{"image_size": 32, "targets": ["sign", "strokes"], "norm_position": "sandwich", "hidden_act": "gelu", "mlp_ratio": 2, "layers": 6, "orthogonalizer": "newton_schulz_5", "adamw_lr_other_params": 0.0015, "max_grad_norm": 1.0, "max_steps": 21400}
Rows from block 2 of a small image classifier, named by matrix and row number. Rows with one number belong to one neuron. Each number is 500 + 25 x the weight over its row's rms, rounded and kept within 0 to 999. All counts start at 0. Numbers have three digits each. After the name is the row's rms in percent of the matrix's.
After each neuron's rows are labels from the 100 images, of 14976, where the neuron reaches its highest value: "top examples" is what is common among them; "colour at peak" is the nearest of a few named colours to the mean colour under the peak. Only what is clearly more common there than usual is listed. The data: pen-drawn characters of a made-up script with 800 signs. In brackets: how many of the 100.
# fc1: MLP up (model.blocks.2.mlp.fc1.weight, 1024x512), inputs 0-255
# fc2: MLP down (model.blocks.2.mlp.fc2.weight, 512x1024, transposed), outputs 0-255

fc1.88 093:502457504510498521493529459513540541439488558457470491506530494482490508531473515503516488536534485517507465519519542505533488504512508512478511585481482492518489554497463507503494513496501511480536495517515456521515462514465505510497488497504502549492476518538506556527450512494483495537484522481494528480508464501461484524479481491513501531493456495501498526507528482502489541503486522517481474495527514502526465502458496478453488471496491466451507536510516532506448499512517498455487472457535486508499474477550478545500511489529487511501461544527473525512469498514472489508480487533508472514508467452496546489483479507521506438517504492497475524500544485571501489506486494480493488454520506535494536446471502512489497495483524540505538523517482471451423489514474485
fc2.88 102:486527514506512504507452541499489480548477485532516517509479479495500538492497511499507462501504501487449500487458476528532485508507489464510489408492514501526536505507534495509479499492482477527527499549524534498477512520511468457485513487512461482527517489472461454484576504492509512469521484483498516514522525544510529458496523513522526485506528527489485504489504505511481492465486504493481506494479520473478498527499467501519498487486507522535495466527461475524534503526496484517487513574507498498452527507426531493473503492459521495448478511508483469486529512494532517498503514497493518542476507509506475477495521467520532480505514508525522543484469517480481497488508484511545497529535461511455501541509501486484458528535470452536504496474489513490515509498534454
top examples: thick pen (68); four strokes (65)
colour at peak: black (78)

fc1.448 103:501512481517528518530492472525501496471471497465480521534470498517470532499491508486507545480492505489497467464494489565513508484481443513499523513496510490513516438512479491490499523458494493498492489496495544496511501503538523452516530512515496495532529505496522492487480473492485506500506495516492489449525511511484477472503508523519528509499536529528529503499485523488493520458518483489506512537499482461487485491495492478540537461562502527531479515497490512555445546501539489498438509496416493465491486471499488518523501441502510473506493485478501483490517505439579517506495510512493507516479483508512541493501487537483537541486468511514496485546472491525516542532511507515450480493497485515499504476510480502518474507464451489425527504464516505509488504502518491
fc2.448 107:479482485476479505520506518489438498487539502508530490480578463462533432491498501513498490463471496433471521484463515491494558493513487491503515523532497454440504515532539538499532493523538487451499496538504462497455496496493498507514516501486560487486497473531505531477485513505498497514496482491471470516480499507519484478463489497496445486483508504488468513516499478450542499535534545479528511475504495484520487504542504507508484471464493499473482505508520502478512439486477489488489524480561536504506470486525535505486526558517495518516491504464461472509478488554446527477502469525524516496525488478535520508505464492497506487514492493488484517476512515483542449508490484513542505473483474453495478497482484506489507538495478503518488478487473481481508527529502493
top examples: thin pen (65)
colour at peak: grey (50)

fc1.676 107:409504520481473485510501476515498520489511469488492508478509500559473479495470502525487460494489490482524539485536548494497533514498503498434510482490514493519482527526497521471535521518489478505503529499455512520470513538558489457564518511484502488501480513468469522468510539485505509513485491447456520518461534509519469493508494521499495500523525516488496494489515492528520502498489489502518537456485460475525471459492496495518472499473491513489524504487457475508536534515521519470518495534555500546503513500524488462525470501488511468543499526504550486482494502516511483503547501506480519541471494501511457535505487511504517501517459489495542477507511495485436552492532472474509494508481524531495519496495512520533504471478549505513530504507516520515498453493473469
fc2.676 113:535491516489553478504519524483518488499515524501472514519556443487472511467533466507518526484512492511525455476437487528543478486537499481428464515582502493520525481525534511527486464474499470521497465498486502518513527485449505491483517482544468483498468489476471503516481479509487484470479500492524531490479515533519539475527494502510493473477501442484497521468537498479478493477522485506493505495514555536492498505493527510511470481467489503486487466496490523485497553474519490493452483490481523463495485506495487549486531460500532470519505494490455509512523519494510484468468476484482523471489496525480533463465521453526492541508511533466522517514478519524477503539540512563470525500509488485481496503493474496490529543535487519466487517519477478502525480477480521
top examples: dark on light (78)
colour at peak: white (71)

fc1.310 094:536457545479471517507509509500493533513498470489483509529540464516490505500461507522517481448463493497537544489506525476505480526500522535516485488475513496484525477482543464489474479541515506495532531487486507485492546538477485500483477555473474515456516519533494479522501466431472522521497498521536514519523499471498515520463500521531476497506514524530463525472521544510456501500535467498445521491527529530497531536520490494440553515479484480505476485497536499497501475445540489477526491553493488510545506514473486510491522512486494536462512509525516497499481498496540528534494512487516533465482463521492532469491468520484471505512479471486478500555517538470506515519479527520535497479512516483529522498458512491494523469536498436512492492481535494520456503528490494
fc2.310 097:503540508471516451509463491466513477479516491512516475508464507485500546548515506511480464546510505483500466470453518480524456508478483506503502476457460524495474482476508546508491539428492489479434520519495542469486499496470540499524531470475482525516456511457478556474464517502498498478478501480507469513548502471479520481516512502524503476484471471505506504492514493486502517549480513496503478517458523490516519493452478487563482501488502468492465512539497513512497516492466538481475488534460504507489484452498491456487463508510506493535501482515484536504462525553460443505522547510504517552486503466470504520530482518515526470512541543500490491489461485464474460492582479513547492452540489478538507469527505467455470512486500543512514547510478494451543523496455530
top examples: thin pen (84)
colour at peak: grey (60)

fc1.57 096:489461484451498513483495503497465473507524534513453494479483540540504446456505515492511492496541529485522465525480499534527521542478486469461535505486454470511552520447505491429514455463480495501470498485556487496497517476499478500493513475514483545503500505490471555490548515522498494495514497521486517500520501500474529484507483503481482495525513537527507561471490504528538484456485445487501480514487516518503541443447484553505540534538510496451504466524529498491491481450466491514487530544516485507469516509485480478569473496520517462489460476528520495499533444498481541507467498527486503507495505525483517492466491471493517538525506454507512504499521479483522461475521564472492509559465520491524515508521513498505485512502467538535492526490477481480505525493516488
fc2.57 094:502537485508532519493501451488482519514514491509494509531441494470491517517491478487480507486496503468502457472513492504491488461511479482524512529541493488522481534522504511461470566537484518501510520530465494494526516547489474485522502506518493491498521480528457546491482478538490477495483508502547449530518516524506499480498507480511480516491523446507533484465498527536478500474470535490481471517494525494553466527504499509480476500469490449518546494477527486524517563547507500541482474506508440456494491521520508460496444487477500498562489512483509497527482525522460478475512512485516495521516448535458537526543453539466462499480501492481487531536508507499498516505503474553477480508509488490483521466517488465534521444494507577513507518461497495514485494502506481
top examples: four strokes (50)
colour at peak: grey (50)

fc1.433 105:500473498516528480493531558486495496514501481487480539494481542489493506509489508508501542500511460510448496508507502522495482529539508467520554447505481504507525522486510513512501493492497486506523487509541477537498453510495485504480500539489478538507481512537515569501442511493512484503450539495520495463516482520448488471549527458475488449520490474497495508465499503497486491502510496474419510546535483498510502528502541470508493497505571513512501516498500507508470509474510497524503498505534456548525496501556472483474503522523544522476456514483544495513516484497529536501501486467522445551494512466499463494501501463489468540491481472499501482514480511477504501506477503567541511513519514459499532475512521534463470532511485505506529510532542523498504524530480489
fc2.433 100:477516512475510493502480524527477510471491510533482442528504502523535508510511491518510460503513492498524459487488470506497496495486487498484471521491477499463501511482497515520496511578477545504503530519481508515511481506520510535510503504481476451514511510486517442505557502447495488505521483529504498483471528461508551497441486515510508514498541516552460518535506508491513512477485539529525480502463536516480505489543524525459520498527499493475480481494476487518453440509494487496529508501545470491501539509475512504537490477504493491506524476504435498515473516503516476499460513523481550504488495530497495486486471514517487461496527542512474495483499513488510496504496502453464438513509473513501487524511496502538487458491502495510476498498491463511531487494544499
top examples: dark on light (80)
colour at peak: grey (61)

fc1.341 109:538514455507526460527507540511519491501514504489485492522507514556546496501480508488492493536477460535496495514539544490522516525492515491495563516526468517547462540491499498541531481505511477522502477532510507498484543484497557525525448495487549518448493473513531494491497467511497521524460505538538458527532527500480525526459477522474517492511518497496472489491489514481476495480504538494551511513483519490509476455500470504537535452524503469472538511496536472484556459489488478471533489491511532490488530538498492478491492529541471475507488513502547513502504453538525562499480498501507499540495474532476454469462498538502479485434491528474461502474477482461505522498519504464503497473537527506492522516494542479468470489537462510486462506451548470520506491506481544
fc2.341 107:521479474513483495469469469480520466508481516543490493455488467436458492516491485520506479497522481518506504501512486519489486530516508493512461469473504485496517458531497477479494514503490520492513507528471493525474463541532470489478496496535500524509488515534474488540525501496478518485518509528506509466535483529479482507521566512491529524531461490497498477492504516496486540515482505511489499484529511459540491502479516469492493508470515527506459462508500513493487506484487472545499493470482518509515517451463522466489499493464574507458494454509482489519492500475490451498540519484544487531503517467519495536546531473515500516455406532496492482521511529511523517494515477506509467478494477501514502452519512478464524435491517489525531491544489500527508515481466488
top examples: thin pen (60)
colour at peak: grey (82)

fc1.56 102:547466525487518491531533494503498526486502469484476452499513526517530482499543505515505471477513529482478481526518507474499481483530532514523542524504469520514516486470529546505479485546464479482539504533481519556488471487503499468492510535492492498529493524474493463438500456476508479509509502488462493447481498522519528474464553514502491509528496486491470477491494503488500467495553506495532529523491478482518484484517498532494560497491548526447498494466475498502480514509465532519482523510501479480454522498530509516480521445526532523554505532458484517527499535497576517487466494473546491452445482517549500510503508476492530500550474482525479501479477508491530500467545543509432486504488487524526502503463494515504464482517519529514456486481557510536485455531513507
fc2.56 102:507501475488498493531503484489491495519520468522497523521515520460469493505499464537486532471484479481487463492484506496505493502518445503493473512473465487473519513486486492513464527502529493509529533482499482506501525496463500499477550513505478505517471510511507471523532490518472522513501483514491511527552470521535517531451456493495490451465492507483511529506510523526513537500459508501519495480507516506504513468480521506510483482494493491502489499494494505521472513488506511487452464474549531504562490485549511493527532468453493513470480474550495502509469501453540490486480516522495491550465512509462504543505493533502482482517491517505505529535539519490478485531488511525490508512505534471528485501556516526455534500474501489458483488500443494478511479449469501
top examples: dark on light (86)
colour at peak: white (80)

fc1.137 105:531487486462477512452492478510499522553513532491500494491488469515482510482507448519519485535505502485516485543535505515499496492467489516464533506514477507467508458473539542546522496519492455490529452474491554500482480473487487523495532478491502498523484475493545517463526516513532527502515523486503500517509505487449521512527483491472523485511483532478505487539527491483524513491500477500486477481483475539499473511543484506531507506508518457511508495501509489499469469508515527500462498467499511506485497486508492443489521498538489522510510534475485487447505481505500509516538493498513478523483562537518463501505497522549530491474507487502502497524445400544499502534526520498521501479495491535524554496457465494489461507470485511487467476486488484524506528499521521
fc2.137 116:498443487492498499503512496480474505472481474522485519497513465499475491498500489524503540503496556512503511493463469473465511486466492513455519501455499527525480515520476424432538528519546474502517517492491509479454500498546508542491522484524511490469510516466533483545522481496482547498524550504504490482505493440487478478513507494488516507458514477496503509473494474501516511456474491458513509470548548491525542463516493536516557521547501528527479507483488475477525502477510504503506537540473492461542544469464478514494520468495449477504506502531529544497504541500476522498555537511492518490475482484535486516532495458438487486530501542501523537445529455494487473488474507503523521509485529498461451462489496487514513488507451523508521507494530499477500541513485490
top examples: thin pen (60)
colour at peak: grey (54)

fc1.680 091:556517531531530513505479468541499510496523534499474548526510514509497472504483456494518487515501548481517464524517541500522506456510448490514481516479487476529521535463540488513487546501503470521522505510477512488491532444509464524504515508498489479519509517506519541503525457509512477497474530484500524513511544489492496476449514528462554528502506513528508501523503495463474474511484484500494473479519467475480494448480520540467501550462522486489488507467453455514520465490502467491513551466483521501532497507473492500497511505513499482509451493497492458528505506485500490462527472489512466506560510489471501506507524523493452476497474482492502506489449474477528516501524503523482497532505522520499529512520461516416483485490461507480519544556479480511471514537542534
fc2.680 091:500491524473483463534488512497513502513520493483551480520456492489497498484522477498463465481486499517479508483474488478495496503495546500471505476508521519473494481521479522468526458494442496512528505507517511560492458587528499527477478473510477486526456491531485515528514533492512521510511483519499486480530491520492497525499502476453509521509477477537542491526492481562536526477487481528483502523472474503479493546517493519480516494484442516471488515518522508482494481519501507517505501519495475498521517540465523481546478498473522494522518502482534519514503516493512546538506509529502517513490502519525485520534535499479511537498487530490498480523477450513502501524498540485533498521521482484476469483543512488524500535509506496554497469452504474517526514490496498
top examples: four strokes (55)
colour at peak: grey (49)

fc1.84 095:469497489488505477519506489503515499504532492535520541476526499514486498496470494448519497536510502489484487537501525423504513486478504458516479520528513534501521509497519478500480484490492472528507481484508511550493519480540511507486513502487505464490464489471523516471518475536502538501490478488469550440501484498508481469493458493474511515511482457503491522535550514507497498530485475531500470512452490507528545517486528519473467487538513469540459556502502486546496521479474529516494522463484529537505505527496467501504484528569498537506487544503462464516506476531524534507517537487450540484465511499493478536504512498512507533502499514519510515476517484515459545464487501514525480464468540519551517463489442564469515517503511497516464525459498508472492505469493537
fc2.84 093:535458516477520521508494475462505530478481553477478492512449521509482496512484467506505487447435485524512525510476492544506504484485515480478514492483495493477467546549488468529502483483526512476499473512509476487485486521517486469460500517453533535514528509458447470492499496506474519517540500492503485547519476533463547507455478542529482519516552520523485507517467491500506479501508499522523478513507530501505466457543489473505487510539486533449497475485513499458520477516556505474550552508515492441485514495466504543482517495430523497511525469486496521428509527499508499519476508533577528486519524506543477505492484499488488505505487472491484511510515484478534503514491516502535538516537459521485496451460518500458493521481465507544514495505509492508528518506508506
top examples: dark on light (97); thick pen (73)
colour at peak: grey (68)

fc1.652 101:524529483481483485514417495488509449467478482482497515509487550475504478509491523488488508492470550443492503502500464550469509506540542472503544510529482481509441499510517502545542475446481461512506410481482468440502508499484512531490522511538541521493541521517514547496512510448481523466541482511503495493485498476475566497503505483525528514479496542495517493471465522526505527496493465522505488450494527491501468517467496518492480481482490529486520467483492498550466495541464498524487486529545506519507463496497513479454500482515489455501491503524498512477507550521481515494518484497519519489525533507526527521468527521504567553521502495553486505544488527520519475476545445473507523480479505510507500513514495475533484505481491492469477479528520517468504482509510501
fc2.652 103:470488506549519533527498509499470501529529501493442524502460479497501507478486501523485512543513508552476462471509552497493459508509495533467456471533505480524535500529508523478430508525474507533512553557462485511521455507516478480475480483450483475482482463480512500495497463516489498520476494535495516519488520523559483487490509494511487497536536523511502516547565471497449457531501501511522489518481516552488504514539469496491531500528475465463465527502498473506486501481461473528490497468499541449534524477546532459485489495505504542465512504481474502507514476524525520500509510527437517476487493491481471556503485482460480484489495476511491466506512487492491517491481546502442496489470491468505466533497473498461478507490489500547482473490476528494492511452513519
top examples: thick pen (61); four strokes (53)
colour at peak: grey (48)

fc1.146 097:490469480470453516448524493527478522500490493500459510533507534503551510484501512507510454490519491493492485479509482520487528472468516450511488507450524524421509487474460516447476504529499496491526490519505545522475473487461494520504455460505526516499469519510476509508461476537549510506501529549522536499497543467505501503463493496533475487531496512529475523473465440496475501502477524515571524494500533524503499471533526504525480556493487508487497463546486491510524496515495518512529440508497486496500503546443482500522502487522506488539486519446495508481483506498500483458483496469496470462472516498525485485476494509487513448515529493465424483540528530520488526512502510568507514522486534508536508492506499504547475499512487569499512521480467464448465503500513556
fc2.146 099:503498521496499487484502512496512483505482480497510491499532486494476489502488486518497538495471511501478527474456487472452519492502517507447542497502475536526519517542492487532490461476472525480513542474530487548522564514496485533499539521509480478456527481511513475474561516500498496550541493528493476540478485504496509461490460562517477497482503488487491435518541453529480495539514456550484487498498515479535524499476492507473552456515487520481485486424505525498480548517507475437471512479489536493476493520513522488502483549507462520517537486507474491532554477499486535489519474461480479497483469532525494512494559516505485500502467470481560519508529422486540497482489461476487513530492511541490489489514484522512464541487509490519538501532530526526511471499507516
top examples: one stroke (41)
colour at peak: black (80)

fc1.547 106:508492479498513495510496506490497499532412495493494494507488493477503461492483470510447507498499503524473504541501523459518547517504470495504502498522483507463460504478517527482490490500490506493516522504469475497477510494456498482482510489536510507524499565492502529467494517500508475479497528450489489511469510489498535544488498534485510506532508505492516517487530539500504493448514534516510527473471508482448516525545462511495512464520505501512511494498480495491437522492495494524509476499514486486473494504471493518494510538481489480517475518504524510490509450497500529495505488478492527498493460526498530496483463547489471491509505514498505510478505479480499490531466499494524502475499521542513472403490494505510508479485467515508445491523470498542505513512535510
fc2.547 106:517489548492494495545519467530454537490509531493490543501508465509482521441518502451499500482490486463521481512475436520515511510504494510459479491467493479558541513476507454482507486495518479499558485518539521503505524447550511506476502519494531474489521517541505462510501470510504492526568446472504569520501496497515507527497495499524485455501496470483520493490505528491490505527520472540481508500524527472500511505519501497504457529502486522499516506508519498493505490489483469474480518506509489504526505491493515484516466499463480542509507481487499479526498505510509469539512494550476502536523530511533507494468500484474506494489490479499524507517514472532526515485534508476500473554470450479475512486514537519471509545514482501488522537498517496496507529517483479
top examples: four strokes (51)
colour at peak: grey (57)

fc1.251 105:473484516462513539534496461505558514478528491538496500480514535477470494518485460519502519480515465508467540489513538531511511478504497499473473520524579462523513489486497484522511512487452514517537521505487469491543564503525545512447522485524466515529530497474527468461534496552488475492436520476488520514497545473513508505471496491511508530530503522470520511444519513497501525499470504511494481507520513502466501494464493486509531466469497506500495513529529533497486467484512508528548509499524478551488513530472520487485491505504524485496479549552470487453505511516462495517544495491476533501489505468488480510511531489513504498484543503469488512484472494486490509511485476525480480537476478530511515461542468547465526507508500498483532552508509451492494524541494522
fc2.251 108:491513510532478466487513477498474536506467518533503472497500513475482485516517535500468486532466517510528542501439498462476503511496495518501481509510503543509466490513475533480526515427480525529498486520486492498446469538511504505511546464473526533473495485483509500526524458456511511473522449514482460496496477474471453476507482518505515479465508458441508489481481477515541523479553471477524500469512508439512470547500535524497479497500508495569533508473494492523496490541516508510470497503507494493518532472480504483500512488515499477499536475472509534545534488500534486489488504502516479495500502497499493515508499509471462526500481534513529472520523517510534485465510503544510549522537459532520550533503476441513472512470461445469549522502521482501453487498519499
top examples: dark on light (83)
colour at peak: grey (45)

fc1.656 078:492466540459465539487530479494465518516470515503516525541501519495469503480472496484425535522492476449502473508475522518513507498500515531513489476503484455522491514478424562528539488541495505494508502503569533499481526463492488519490486498529557509510471485526509498522494526514536483505522521502501521457493446551514502482519516501487467497507503531529545456541500501493528511503527468508533445495494442494489460464486532505456466463541496486506460541494454508528522523530485520505491538492536487494513483474494498468496519532543488498484490470531466496493462464492507501495549493514523466529474497523517492501477466476515500527488516473501496497495474502478506489505502478492520451473498534530483437526496518500475517517504489505512499500510535491492492494493533487
fc2.656 072:492558526523532480501467519523502492505511481519521492499481488537493509507510511530522456484468552522494509518507460469518512529516478549504509492522462482489505555445510475496549470474516487535526486500508453544496459505470479488527482501508434480540498538535471442529531472499494512507515503451484466512499519491470519475490494509516508484440503535492514498459475493547491497481502541538510511506449472571523530506530467447545536494476496510506532446510478495502514500536521510510519507498525497474514461525499511480486510513475492516504523489479502467498520512538509508478471498515460516534519459526522467491503489486474495480506473509487497520483514447515489512545515520443524518529486485470454516485527506502485491502481487498503501488453470499464474488478513431
top examples: thick pen (60)
colour at peak: grey (48)

fc1.647 099:537499492541460467440483492494505499494475521500466532510507506540513471519474523537515520517501516534505460525530506462482440455486514474480499477515490495479546543466503480459480482497486491437536497478446523502484502522477493529521501480489448449526489447500489499473507488454450511502480531499464520539505509539544500511499521480502519526532476497524502530489484500556521519525534497496515475443486527522506487498522522486491487492455472529536507504462512496504530519486470532503475455488488534528521486535483494497529495483459472536479511481517519537494474446505482465480490523462538501544494506515524549516486524475492514526474519492489473527491499512471491499479479446543500502500507544455465498505514454499487517500477498457509507489506468551517523473475520532
fc2.647 104:517451532456493501492484533517460483485509507483495503499483498470500549474525469487494523493453523516501530505496469510465494463489501477503485469473495482454488492436494492503534494503529509557455488502511523546533472482485497498557501505496543525469463558498499510563460503512527486525542493499460488487540497465461462575529520487546494495488523514455500513508502497480506461481472517471487534502520464501503489544481494477507541521492512508492478479519492504503490463497502513506511517548493509486492499520504533490495506539559523538505470497500489501524484534487488495476512486502483503460515504531506471457502522473501488523492498532507473546513499528483496481528513528539538488482480535489518529484466509508516467533489541533470479482511514573501465521462427499
top examples: one stroke (30)
colour at peak: grey (37)

fc1.610 120:533493484456487492561473486508497472523500491512482474514489494503532488499504524479457520515513504512469509490515474456511489523481527498460555479483499485478476513523529549514550480460483471484495503482466495498477485486528458481482527465482526465523436550456486471482517552501518532478527502470520536491520533468456507526553528504479480478500468472501520509515531510452462481447493496510497578482458516461516502536528460509503478548483505537515503465522528497480534515489527504506503508473501497505492438505525491507546511488489504507547498505530505480515469479507520508508497489479464519511537486481481511532472490460441483478531478505541510503505491488504505467461483504532478526508531491528522514478503476482502495435522524518463465482481522514501493484522513512
fc2.610 130:529498480499493466461526533494497499521496476492514533468507464518487506521491480502494486482542488490508537498499489525529477485497552505485557478501501500516495487532478490533500522499496494493481449493445522516460510511507453525493503517469552515474477490518529470516490491497483468498500565510571521535474539514473512569519530523478506518491499516491513509500473516477444485511491527487503562452484502503497499502483518501489546536488514486521474487519478511538473485457483491530504497466475506486532488464476477468478534511499482466468462527466501503509473473503516468479514472507514550472500509511486480475536464495514556486469527516500468459482442506467476476524477506508546479509512449498489524470479501500465454460489503519505508507515514527493486474469512539
top examples: thick pen (75); four strokes (46)
colour at peak: grey (52)

fc1.502 106:518516485473490550499519538516482498495493482524444481545484490488468467461494481522461474515512463503507521539476526505538476488510444476502501502557521531531510484532505476533503507492471505469471513511446520500489482504477487511499515539506447473444438493494470456529495500484481518470510524453505462541453526531514499484499524528491541506489500495519450485505485478494516526508527482504518465463503474515516468569518529515490481537536504501530491487484464447486531497486492492487486525456499499555520480483516515526502536515475503476487545501494484544477490513506498489495505493518507508497498552497476469508501498483486505493456516504563492499490542473537467492547460501510495481484510478534520530491535492510473486538491476474466508515527533481496479509523470531
fc2.502 106:548512532515508504515550497489552505538480540537480487493515497500479507482519497484522479463474511495541493486519533458493511512467476489522493536481512525477522481494523488444475499476478499473516491556510469503552501513489537480485484471545526512479527487466539498475492485537492546553500497502471507504517539476507518447501525479478493454492462518519520482490525507513542513500475517511502457494514522484500493509502472534530540455502456482495538464540465515477497505516497483480498518497504498524519492524469517506514445511548531526518483492507520463517506514471501506496486476478538503506455500468534503502539502490519454539485465503486498524505477507520493520490483508477467510507491496532484463480504506494516518446489483498482519482491496440504497517469516481
top examples: thin pen (60)
colour at peak: grey (38)

fc1.498 102:517464529496499531525525492556481502481467488488516500421493502540492482474469492510504487541497498479490509506542503504508513509458498479507499424508468507507484517528486459482507485526525492529466472520495464503532508516482483490514473493544511534501455481554516475455514477573484506494476487498513513570512504499547501490506497569498546520496519499499475505502480484517520457533454506490493496504493489478512500479500480520490539520434488467560520508493544438501465504512489496488516469500487558519497502496397474502504542515532478509520568467513492510508495513487475515474483451465463506497510448509502469491533515495513494473511501491481486477487505505488516479468539492505521495556520521493518472497516457547527471522508491500538515480481500474467496502485486486
fc2.498 103:470536538529539466495515513471464495497512520526484484512511492472519472541499510480528466533517520505510515489479525546561523505527494511490479583482498510531513496486539504516494498478496480487499452508528471488512479496498498505464535496457480498515507481475498574473537552465517530501510489481511475501491489443491511476462509471537465462504500512450529504499505534492491483461476494513502503522479520478515501513575535482523515477524496480507517519482522509451499502490522479508515537483517505496505532506591503486477477480503514483460449497505485478471498491536490500488486519515495513558482527486533543497497533479496529475510484473476486503456543486494519508509487490513479500471526442495481545498499570473487491492523512507495534475487525519462489489501488516
top examples: dark on light (78); thick pen (66); four strokes (50)
colour at peak: white (76)

fc1.226 106:495540514492486493470483536472519479513523478516470525500509490474502454512489495501461523492533535505509491446520492545468486446530463499467484517518513478510467526540492548512501514464506437497447473505497486535392467509504468496464489492500535532535522521516517492515513492529480527544474552507481512448501504513517488506486485534498502525495492501515530518502539461507519504495535470547497512530519500468502496524523524552477513481465513511484471527481488510458469492539486448529467534513483522493452505546518485489499464510513495504487471455508522499491509530507522523501508450457478536452502515502467501468474519505503509501536483512478514536512547482500480539528499474522544512471496518535513500505482452485524550479525478504521481537509498534481484509555466496
fc2.226 107:507542464510482538516514526552516511475473535514489501515466499497512506520475507476500523513496505483485442519467496431522489520461490528501493528483482509535494482503479510441523487509489465482502526460518500481554493434481500526476483509527483479483465484538509511527503500522512486562510487470437507500498502531531516492539507497513477513512486510509526496521482517502472506460453517527541509507519520512501492487521457451501512476500465507501523488481510494539535509530525529529503500520474482527512509473539508487480511505491503484516548509543538464517493476535510513516470514505540476532494526525468483522494528481511489476457479504490514528502521513528463505463482566474470508535477482535502488525454471562471473510490557489525488446514478445528481501475485501
top examples: three strokes (65)
colour at peak: grey (47)

fc1.497 097:457533477436540525491493480518477510519526466484528507508482496523480547491528501493461494503520482517496470508455512502469469475488499538518512482499529515473534499498456512495493527499514448494512501500473465511496481508508467504535514505532525421465498474518499475522476498490479520506472543435488529477534488494488453478502511522485509515514476487490512512463478485476483513496474543505520518530493521521457475534540457508491508511530513497503503466486506541533519539529487472504496523484480507525520494513505470496526527540484475521525500508487525446472521477500499488529479500487487507534509519492485504520503504486502463491512533466488511546532469501442504525484471526491486519484529473524509496478542529462465532525481505447493477471520541479461499496519503525
fc2.497 094:491503493526456529504510513520514515477462499504485572506534525498503463504493492505473525494457499499526515479499475525511484484539465522527510464518473485487497490486503507575502523508492513484495519503454509479524497535469509478468495513502551513491450481482501477526456485515511462459501438498494480565550493535490555477492531487507525469474455495476557513509519493496495503563501505548501480501469535494495509473486481502479501442491527507476452492488495537524470461470473510539514496496558510490506469492501541498522507497538489442507518500495551518563481479492532519434477510508515493466522513482499493494503530527530467480533492485518499459522475523518473507508517486486533499473526452490485512487525495507525475470517511476466470537451492488501480517500524508
top examples: four strokes (47)
colour at peak: grey (52)

fc1.751 095:493503467525479472533479501471485472459468486500500471482524529533503490493510486499544475483492526506506509477490494495435493492544471488515462480498519507517473487541489496481532511509498498506514448531508494497516478482530555469517515500484495509525489493482517492534489531514493495494478467530461519442503504485466461531508531519528491514517480493495494505464492450498538504455481509512496557460518502508507512495519482464512506487486483486531437532496474499517530452544517480493531481499554480488473496520466476541509492506486483515485520516497466517482493523468503486442450535478527506495490525461461467453543483486445515514521474464513473523521491466513478476513463546506538513497475521505487495484480510486532460490554543547528474445551522507514462503508498552
fc2.751 091:489515511522527513500504493536507488492484469528546542510461446522523459534485469516525522476476504479481515476503483509514518458463510497496496510535551483469499483477519459519504498503515477499536535472470481529488458510530417470492485486496474486483515522559474586471536519470507490513511481483498478501473485517506524514508488518496464486472481535553482508500538530470478487511513466525526502476518496488523449523529505495500546508538472491523513493489503496490541520505511516491507507488468495478496524505501455531476472477560483484491514494510521476549502519490506512490502480523497525522466483493532469530517522452503522485515524500489539508503526470525498503465507455518499524508480508501486460474515490504453537483512477485468501533477498507507526508504473480
top examples: thick pen (60)
colour at peak: black (76)